Rows from block 7, named by matrix and row number. Rows with one number belong to one channel. Each number is 128 + 32 x the weight over its row's rms, rounded and kept within 0 to 255. All counts start at 0. Numbers have three digits each. After the name is the row's rms in percent of the matrix's.
# convs0: first 3x3 conv (model.mid.1.convs.0.weight, 192x192x3x3, standardized in use), inputs 99-107, a 3x3 kernel for each
# convs1: second 3x3 conv (model.mid.1.convs.1.weight, 192x192x3x3, standardized in use, transposed), outputs 99-107, a 3x3 kernel for each
convs0.152 103:130141130099109127118153160107099142114120142111129126098099105119108117063044046132174145112137091113159106106085096168209169245255212151141144139135120155142121106127124141156147146166168096082089113106092140174161110133125120132112126118128
convs0.153 100:047076125099148237127171211130151135127117094080106107130149127099130145088119142132139148207180160092109107069105124150106113099097084133121161116131177134150159117142125146145166121124108117080110141117148101115142085131103090170137079155123
convs0.154 119:153174132180212168128166130121148137116143133127152132119123106170157134151131118148164161197239205166210159095087098146133076147172088135114139109054063087033076110130122177187159156177155141179160143120116109110084111091103131150141140181129
convs0.155 091:122143132144154134093129112113115098070065081095097135139156132134151150145156144105141114111150120108112123102119117066067129085087106112092079160185113134186143121154112129172151122131088206233195131135152132103131058094123134208095083104101
convs0.156 105:105062076125140163111142132109097073151148112131136121073112087106146122074091099093116136134149133122149125162162153163175139161184178105100105141127101150169133118153119090130115080091123091060064143122072166194191084047102115148125145186149
convs0.157 103:188201180064049066038028071157153137132160156106146155118136138122122131142134129131155143090116104111163161141157128142204167111139096131153140134124114109117114129130124106132111153153114108108103125125120116137135114158141099116090092100114
convs0.158 096:022030051120134113185237173108103113135114103140133137141157119129144115129136121100112093076097084118130112132175170080077082082060069102099089128128132164197187123143108099137100140148112133155175109115128121086074106082079124117114138151145
convs0.159 098:163210170192206160142166137124116088126110098115119104124119136099096111084077090090121100117155142076127128095106124107106134114132128165154162204191183220198171106121126090080110075058095123157159161187202158173163170171147196185185189185177
convs0.160 096:130165093231203100139123058109154110137137090102083110114152144098138143094117134135175176185200183135136148128150115135121105127077076201181108255240114155111119135102171091119196176164151086150142190177106119088110045255109214255035152052068
convs0.161 117:113132104132151122092110088059000059029000012065000040085081090092083093097086102053038062060039055071037052115075100080016063109054073114130114135151139120129121093079089079086100099093118128103115122100115112091109165144123190201171145163127
convs0.162 089:108111109147189170111144128108105089076124110066110095162174146146134131130143137181165139188235191137190138180150129149131106140147142162171124202207126132154111119143101111094093128102136131124126144171186133186199127106126109255220046246072
convs0.163 099:175160110215200123126134119123150149108148178097121092151143146162146163115134124183194177205224240152175140139136065135141108105086044184149134194116090167134137133136112144173200133135149158143114213175124150142143140106131152135110130167108
convs0.164 084:142148138143206168091116069113103103084081108077058080147167138153151147135121119128141139166160157138145119082152132095150163132103102127193136189215123116132110120125110111162124101109100099136143158184186175148147163197140148183150113149110
convs0.165 107:143124128176151182147118157126084104173097109110112145140166154117160180123151149119098143175140136091104119126117130203154102089103083133159184100118173146156158148115122092124161133127107126087124255142071156092084136101127243174065122119108
convs0.166 106:121181132089186200085140141058093045157198115118168126143136135144141131136143133128160128172237188134120145095089095175160105115154147109157114128193172146114130134108147171112125152210143093126150086092182163134133043175089007244180012016055
convs0.167 101:082111194047132255091110194047086154080122182056092154144136113167158132136123085105118189155143222149110147130112139194138161099104142098129138115146168120150131121103130172102129165107143076133155045101182077118153084098156016079215076095153
convs0.168 102:079080133136101150107072125101148137128176143116155135136126120133127125124106106082101101125160164089138114086130154088116141104139144076097077081077057141100073122142141142127140132122147131138138121154177131129141144137135161128103155149122
convs1.152 100:128148120136114158165075166142107164143126158105143129160170137123110119082035102106086135105092143138152133078068098135161140166255188120123120143133128176177165154157138131124113173155124074066072138116122168211199135138146161158164182170199
convs1.153 098:119082141014067194095121190125171129144136075168137086080086115033092143068079119172127100119128096102100088111115113232175107142096079111112159076126163100147160129144129040112179104100108110136125106121139099144124113121149129101133128134141
convs1.154 126:113093142112063120154079157109107112134117103112121117155157155159143113144111137162136161195070094179144101101121092162159121122166132170161167163140136157149152086080082124103106133150126132171128177177154126148107140143113127141124152171150
convs1.155 090:137089151135019052156182182161176129114134147110111144145075139109088115145115127092085102118131193110084103129198138131191184129138143174126157192113132205190189130104116139099162161079076100130127146131146122076067110104113150056050135138121
convs1.156 099:148137147142095132119107140127118130128110103108130125133153155127127135106061121150113073133121135147195144091074086139148117125166092136116110135106090139142089084116093064085100187195182095082070121096104153192174088057109121082110152171155
convs1.157 094:179214180144125145084000070123099144117086113131137130096138113139153144102054106100122071098141128157158138129129138065095099102151099139164146142143126117092109133125146132144139156150120103124124114127119132136140183172169145115109133106104
convs1.158 087:110063082131142135195219185133165162137140132082086100043028072113106111141131108117139126066106123095131116170219181126145137068083063124100107144123130157160134161188137077059108087068084135170162108122136094086099144159166133140160100134147
convs1.159 092:126086118048000060089046114081094102149157118120130078159125153121071105162115149153111097102097053106113098123137127181224179132164154127135140075109139072105127159174165140143129113124113104107105077108111081107115126106121094033102107070108
convs1.160 077:107162140177123057175085124135144108110119145127144152128107163124115130113121153102145163111121098109104129177158103143102077109085126176167134192093058155067122129095159088163221080141144131162132170095024166072127165199151138061100118051132
convs1.161 112:135140144156153163146156151123123119132137133134136129158129139141116133149127142162192181159193173163173134196229213227243217233234217138153163144143149146146142145165172163195209122139160115130141121123125118112113090078102111093087113109101
convs1.162 073:165079094131086116128166131121132132132121162119124116108082104086109091120094118138140136142111122132136091118093119098074106108097138152076143088078136064110098127136144088154143111100125096081120081080145127138141117059128057027112130142144
convs1.163 095:130136118185152057152147056144167144099134132119148158082102122114143137116126122063129086048064017056087084125125116126116108072074127133165144160152079129127100116132147119110105147116100115097093134100076131085069171158143159164102140154055
convs1.164 075:073085104103123070098075075147145159097087143135103136096073109074060062100092115107141104107066086093124135104125131056076122104107126131118134094105122099093149121147085101141055195141092100151100090099088149080121082108171092166149107130083
convs1.165 104:088110155070113145099131130092115140120100100115118110091065094000100190028099154168163138211129052198132089160146097216151075183135082145155145137171147121151152184131098125125164137129161145176127197123036157156103143129112185096037158137106
convs1.166 102:132191181070040170173086171117130127120161115116130118135092128118132126112122145150158109135180133152162073141118131182114066204147087143180183092082159131107168134119123195169126163141111147180152125105176162100119103177208000008178108081133
convs1.167 089:120123165005090216102159187118120150127112125142109124124140108114139085123138114111112143079129166084126150108089107130109115136115106140142120110130131137130120133126125171132100096124135105110141064143202097139142138172100081115142153146101
convs1.168 095:147126165079056120120103180106113140109085112143134127173142113130110082148126125173127127192134152182133111163163166182187182164163146191169163171170147178161141127154134121137133141113094154154158119159198122147160143116174131070134133110157